A small multi-label image tagger, trained from scratch.
Model: 32-pixel images, arch swin, norm layernorm, activation gelu, patch size [2, 2], depths [2, 5, 2], widths [80, 160, 320].
Training: normuon at rate 0.013, 12000 steps, batches of 64.
Data: trained on analogue clock faces, 195000 training examples.
Rows from block 5 of a small multi-label image tagger, named by matrix and row number. Rows with one number belong to one neuron. Each number is 50 + 15 x the weight over its row's rms, rounded and kept within 0 to 99. All counts start at 0. After the name is the row's rms in percent of the matrix's.
Before each neuron's rows are labels from the 100 images, of 14976, where the neuron reaches its highest value: "top examples" is what is common among them. Only what is clearly more common there than usual is listed. The data: analogue clock faces. In brackets: how many of the 100, against the usual share in percent.
# fc1: MLP up (model.blocks.5.mlp.fc1.weight, 640x160), inputs 0-159
# fc2: MLP down (model.blocks.5.mlp.fc2.weight, 160x640, transposed), outputs 0-159

top examples: dark face (80 vs 34.9); hour 10 (40 vs 8.5)
fc1.43 091:34 45 49 24 54 64 63 43 57 30 79 56 24 46 43 07 52 41 67 74 67 58 54 56 53 64 40 44 46 20 41 41 37 56 73 48 48 46 42 39 39 56 49 69 39 45 66 35 56 44 24 62 67 69 71 44 43 65 72 35 40 49 45 52 44 34 60 51 47 61 72 34 25 46 39 64 44 79 72 51 32 54 54 30 52 63 29 50 58 42 52 61 60 33 45 42 15 33 64 56 45 65 68 46 50 52 65 49 34 40 50 58 38 20 60 69 47 66 38 51 41 55 37 47 39 41 58 62 76 55 63 47 62 50 68 34 68 42 28 53 64 45 56 53 71 55 86 04 54 28 44 75 32 59 72 72 92 60 71 53
fc2.43 113:54 55 55 63 29 31 23 51 66 35 39 29 68 56 63 56 58 57 44 53 59 70 96 30 67 20 53 63 74 65 71 66 56 26 40 65 56 73 45 32 46 54 45 56 75 62 43 55 62 56 38 29 22 18 23 57 55 50 41 33 42 45 29 49 33 50 67 59 45 37 43 48 69 46 51 64 54 35 01 52 53 52 59 45 63 49 19 50 49 56 71 42 73 52 56 58 36 42 45 63 42 57 36 48 31 47 61 40 58 47 50 64 75 75 51 23 52 64 60 46 53 49 59 45 68 34 66 20 31 67 37 53 59 87 61 06 42 54 69 36 53 65 50 51 61 57 37 43 47 73 48 38 42 50 48 53 37 59 28 43

top examples: dots (91 vs 25.1); dark face (67 vs 34.9)
fc1.23 103:61 56 20 61 67 63 54 42 52 55 34 55 59 56 62 65 77 49 60 34 26 43 50 57 49 57 51 68 55 87 32 25 38 48 47 58 32 51 46 77 43 58 57 51 48 36 70 06 49 67 26 61 49 55 57 34 72 37 50 26 62 49 38 45 62 56 69 61 27 42 79 43 28 39 42 42 74 46 50 47 57 91 45 55 60 57 49 83 40 72 58 27 27 28 62 62 45 46 48 68 52 68 57 47 39 56 59 73 40 28 45 27 62 81 31 41 73 49 59 52 34 85 25 56 66 50 55 68 39 40 48 68 34 29 39 49 38 25 53 62 32 55 35 50 31 51 43 49 40 40 55 36 68 60 47 35 38 79 30 43
fc2.23 097:48 56 53 58 35 55 52 42 45 45 38 46 68 54 60 78 55 69 32 71 49 58 37 65 20 50 86 40 54 63 62 49 64 33 48 49 35 50 50 52 64 35 64 53 51 36 67 67 54 39 27 59 54 43 60 48 36 32 55 58 65 50 65 77 23 70 46 82 53 61 59 68 42 48 50 47 53 47 66 12 42 45 35 56 63 87 52 22 27 40 27 47 68 51 28 58 54 32 61 64 33 56 42 38 79 40 40 54 48 38 46 62 35 64 19 51 86 87 31 50 60 34 48 45 29 36 52 43 38 50 48 52 28 61 50 65 42 52 59 88 37 80 25 57 46 59 36 55 57 21 33 29 55 49 34 81 35 52 45 45

top examples: numerals (65 vs 25.2)
fc1.597 092:70 33 61 68 44 35 28 45 71 68 76 51 39 56 35 54 75 17 65 71 46 16 59 56 50 61 46 50 69 61 45 50 48 47 34 52 49 16 47 71 50 52 57 50 74 65 42 64 45 55 42 33 63 56 66 44 41 79 34 38 84 26 64 30 80 32 57 52 53 80 43 45 58 38 75 72 45 63 55 46 55 61 63 42 39 71 65 56 31 42 47 50 49 28 58 62 33 87 54 65 35 51 77 46 49 48 38 16 58 75 40 57 39 42 52 35 28 27 40 67 49 53 68 53 40 45 58 47 58 47 65 08 50 41 50 54 38 39 47 26 61 48 34 79 51 10 54 70 40 38 58 49 54 49 38 40 48 51 47 59
fc2.597 069:24 54 36 28 58 41 27 37 67 51 17 78 37 40 35 50 44 56 39 62 40 72 53 46 78 45 45 64 35 30 51 73 42 64 51 50 69 50 48 38 41 26 45 45 32 68 43 38 50 44 62 74 33 53 58 60 37 48 54 55 56 43 36 71 66 23 30 67 48 67 71 76 53 54 24 38 78 42 53 59 35 41 27 61 23 43 44 50 72 35 59 50 67 72 31 54 51 53 58 49 69 56 58 51 44 21 50 45 64 53 50 72 34 53 50 73 60 40 72 40 49 27 37 64 52 66 39 37 53 32 39 54 71 64 34 58 66 42 56 78 26 47 40 46 57 83 49 46 70 96 62 39 67 24 45 34 21 37 41 61

top examples: dark face (93 vs 34.9)
fc1.207 102:47 57 16 49 61 36 49 46 47 49 82 45 42 56 86 67 39 50 57 53 67 32 32 46 46 66 64 50 37 54 41 54 30 36 70 49 79 47 57 48 53 37 37 40 63 58 44 59 55 64 31 56 68 54 56 46 51 27 59 41 54 29 65 56 64 40 51 50 43 64 27 48 47 50 70 64 38 71 48 65 43 50 44 02 69 51 70 76 03 50 63 33 44 23 69 18 43 69 45 44 35 36 60 59 23 55 34 28 15 47 56 68 69 49 51 46 29 69 41 44 52 36 47 64 56 55 76 58 36 59 46 29 52 48 61 70 65 55 47 19 61 61 46 76 51 53 52 60 78 46 33 58 61 74 48 33 79 34 54 61
fc2.207 093:48 55 71 73 58 80 76 45 57 57 56 67 40 42 49 46 49 74 61 60 29 81 32 61 73 28 44 71 62 14 74 43 70 16 63 47 30 54 46 42 67 57 49 61 30 54 89 34 79 46 63 68 27 48 62 48 40 76 39 51 63 70 34 56 62 22 35 55 52 53 39 45 53 55 25 25 57 56 42 48 46 12 59 46 27 46 45 32 76 38 31 61 61 52 61 35 61 54 34 31 44 56 50 38 48 68 47 63 58 51 44 62 38 47 59 52 65 53 57 28 68 33 61 30 46 53 38 70 44 36 50 62 46 60 64 71 45 59 57 53 42 45 49 51 43 50 46 44 25 72 64 60 30 19 48 76 46 34 40 16

top examples: dark face (83 vs 34.9); minute hand past 5 (39 vs 8.1); minutes: 25 to 29 (39 vs 8.1)
fc1.605 101:56 67 55 62 67 45 32 42 42 47 41 43 44 41 47 15 63 32 63 39 51 51 22 64 64 66 18 40 36 56 55 40 66 71 50 52 50 59 42 59 26 39 32 64 48 58 37 57 56 57 58 89 52 82 81 45 32 25 65 45 63 47 61 54 65 43 73 38 31 33 54 61 55 40 79 61 54 84 32 26 63 69 30 50 70 64 45 55 40 63 34 35 65 63 58 26 32 64 74 51 37 38 23 35 71 48 62 64 30 43 78 34 66 24 57 41 55 60 54 58 74 63 64 53 13 60 57 56 40 52 35 35 87 44 39 70 41 48 43 38 28 44 48 44 56 47 44 69 48 51 59 55 36 40 36 29 39 57 38 58
fc2.605 092:51 39 24 36 54 45 50 71 42 39 34 43 40 56 64 55 31 57 62 36 32 52 68 49 56 63 45 54 43 69 34 38 35 51 96 50 50 53 34 41 79 63 26 14 56 52 61 35 62 56 34 54 37 75 54 80 40 74 39 44 39 60 52 44 52 51 09 55 57 36 69 31 45 79 23 50 36 57 41 28 65 66 60 56 36 72 52 43 48 39 53 27 58 75 51 47 55 62 43 63 84 52 37 62 33 55 63 52 71 49 61 53 37 36 45 43 62 35 67 45 45 10 60 43 66 27 54 26 77 73 53 36 61 48 46 45 32 27 49 53 54 60 36 65 34 44 57 34 88 44 30 50 57 49 57 57 73 63 73 37

top examples: dark face (91 vs 34.9)
fc1.252 094:47 52 62 76 64 61 42 32 58 50 62 47 41 48 35 38 36 49 33 59 59 42 24 76 74 22 61 44 59 45 87 37 37 51 16 41 56 42 56 37 50 50 47 38 59 63 53 45 40 55 52 49 45 48 61 34 51 44 71 58 53 52 24 41 63 28 45 65 45 34 49 30 60 63 54 59 48 51 34 67 62 77 66 63 30 50 39 38 35 70 61 37 55 26 80 24 50 67 67 67 49 68 22 45 38 77 35 24 63 38 45 69 60 78 46 42 51 33 60 37 43 49 80 58 59 62 17 49 91 35 27 79 40 56 50 57 61 58 30 29 69 64 64 73 39 37 40 50 28 22 75 43 63 48 47 35 34 52 53 58
fc2.252 093:78 49 53 42 37 30 49 63 37 43 39 52 60 29 47 54 22 63 66 46 35 41 37 35 51 79 20 47 61 42 27 99 46 64 61 45 46 62 54 35 62 49 41 46 76 33 75 53 31 46 72 56 73 67 40 80 19 69 48 39 48 32 60 66 47 54 20 65 15 49 49 43 51 36 47 38 28 39 39 32 57 45 58 39 49 39 58 55 69 27 52 25 68 54 47 47 57 43 32 77 63 25 67 30 52 34 50 59 59 66 58 53 49 41 53 57 24 37 51 55 06 54 78 33 67 53 56 64 73 62 62 38 34 61 44 58 24 55 56 48 44 36 30 79 36 39 37 44 55 68 61 50 58 56 60 55 59 44 45 43

top examples: numerals (53 vs 25.2)
fc1.38 099:39 61 42 41 66 61 50 60 39 63 51 42 64 57 48 29 77 58 57 92 71 45 33 58 33 18 17 55 34 46 46 40 11 37 43 48 57 56 55 74 48 60 66 32 61 63 61 35 48 80 45 43 71 37 57 56 60 50 37 60 52 81 46 40 32 59 20 73 50 42 73 28 54 47 59 42 35 18 40 59 42 52 40 59 63 39 64 51 85 68 50 58 24 40 72 51 48 17 54 42 41 35 79 32 45 35 59 51 41 47 69 47 29 49 20 77 49 38 57 28 50 50 54 57 48 46 30 41 65 59 47 42 71 64 39 33 24 55 30 56 24 56 48 53 40 74 71 47 55 34 65 39 65 41 65 56 57 70 47 58
fc2.38 079:61 60 66 41 50 54 25 41 50 48 09 63 27 82 45 59 56 49 48 42 31 72 71 15 49 78 81 36 51 55 59 66 71 31 55 53 47 62 54 32 44 50 58 41 14 42 29 51 36 42 51 41 30 58 64 54 52 47 51 59 88 47 70 56 68 75 72 53 72 23 49 35 60 75 52 44 42 55 51 44 35 58 61 78 59 32 37 54 29 49 63 35 33 52 29 57 64 59 61 52 35 61 42 64 18 58 48 40 42 52 57 59 15 56 57 28 55 47 58 43 51 43 57 78 63 34 44 39 43 48 39 18 52 57 50 72 79 69 42 41 50 49 57 63 42 36 45 50 60 78 62 48 49 61 10 64 52 52 61 35

top examples: dark face (63 vs 34.9); ticks (55 vs 25)
fc1.593 111:56 44 41 51 54 49 68 34 59 47 33 74 36 44 57 76 36 55 58 35 59 43 43 48 47 62 75 34 67 57 60 26 36 89 33 87 49 69 47 24 39 45 51 56 53 81 41 47 58 63 57 47 63 47 60 62 61 48 38 40 59 48 30 44 62 65 23 49 33 21 60 52 37 29 63 74 59 56 41 63 47 72 56 61 73 89 61 55 50 28 54 63 25 16 53 42 72 55 28 27 51 37 83 45 41 59 57 39 38 50 63 60 33 64 16 31 79 24 47 54 51 44 58 71 49 37 30 32 37 53 45 22 48 65 60 46 73 29 60 74 40 52 45 47 62 59 33 23 35 68 60 59 57 51 60 41 51 54 60 48
fc2.593 103:64 80 41 44 28 40 74 74 80 57 42 47 50 74 53 39 53 37 51 39 68 45 58 38 51 27 50 45 26 46 51 48 40 40 70 66 54 34 51 63 44 69 47 35 94 43 48 45 78 45 41 31 63 43 31 65 59 20 57 39 61 67 77 54 38 47 52 61 46 45 39 50 38 61 13 48 58 13 57 31 22 40 59 59 52 33 71 38 54 59 69 45 48 46 19 49 39 41 52 44 58 47 71 45 31 58 70 86 34 58 18 67 36 45 45 47 69 61 42 58 62 64 70 53 51 64 45 61 40 44 52 44 24 35 60 43 56 57 45 60 21 34 60 60 65 31 56 58 37 52 59 58 42 60 28 67 27 33 92 51

top examples: numerals (69 vs 25.2)
fc1.487 116:46 54 39 18 67 47 57 82 43 51 54 61 47 37 32 47 51 37 50 38 65 63 37 37 67 40 36 58 53 40 30 60 77 77 56 48 53 68 46 44 51 79 28 47 09 47 77 62 68 30 39 24 25 50 48 38 40 65 26 59 39 74 53 36 46 32 46 48 49 32 51 88 80 31 45 68 53 36 61 62 48 46 35 58 30 77 39 09 64 46 49 41 52 37 68 94 68 58 49 21 48 32 58 29 58 41 61 33 38 61 36 38 53 46 46 47 53 52 40 56 75 48 50 44 50 54 51 37 65 54 57 48 65 65 69 54 69 32 64 56 60 57 58 30 44 63 29 66 38 33 35 60 69 62 38 42 71 74 38 48
fc2.487 126:59 43 74 25 54 62 40 66 55 63 39 54 54 65 18 67 70 42 75 49 40 72 42 22 33 30 47 65 56 26 32 48 74 35 54 85 59 58 70 31 41 67 47 70 48 51 43 52 47 40 59 65 19 66 32 59 36 73 51 36 44 48 78 27 52 75 62 54 56 45 70 53 45 37 41 27 38 53 52 57 32 50 78 60 57 63 69 37 76 12 51 15 66 49 53 58 63 49 45 18 61 57 52 33 61 32 34 49 42 47 71 39 26 37 20 33 62 48 51 43 53 69 38 61 49 57 65 41 59 42 39 71 51 47 75 55 62 56 77 42 44 52 49 35 32 41 47 46 61 35 38 31 67 68 57 31 45 60 24 37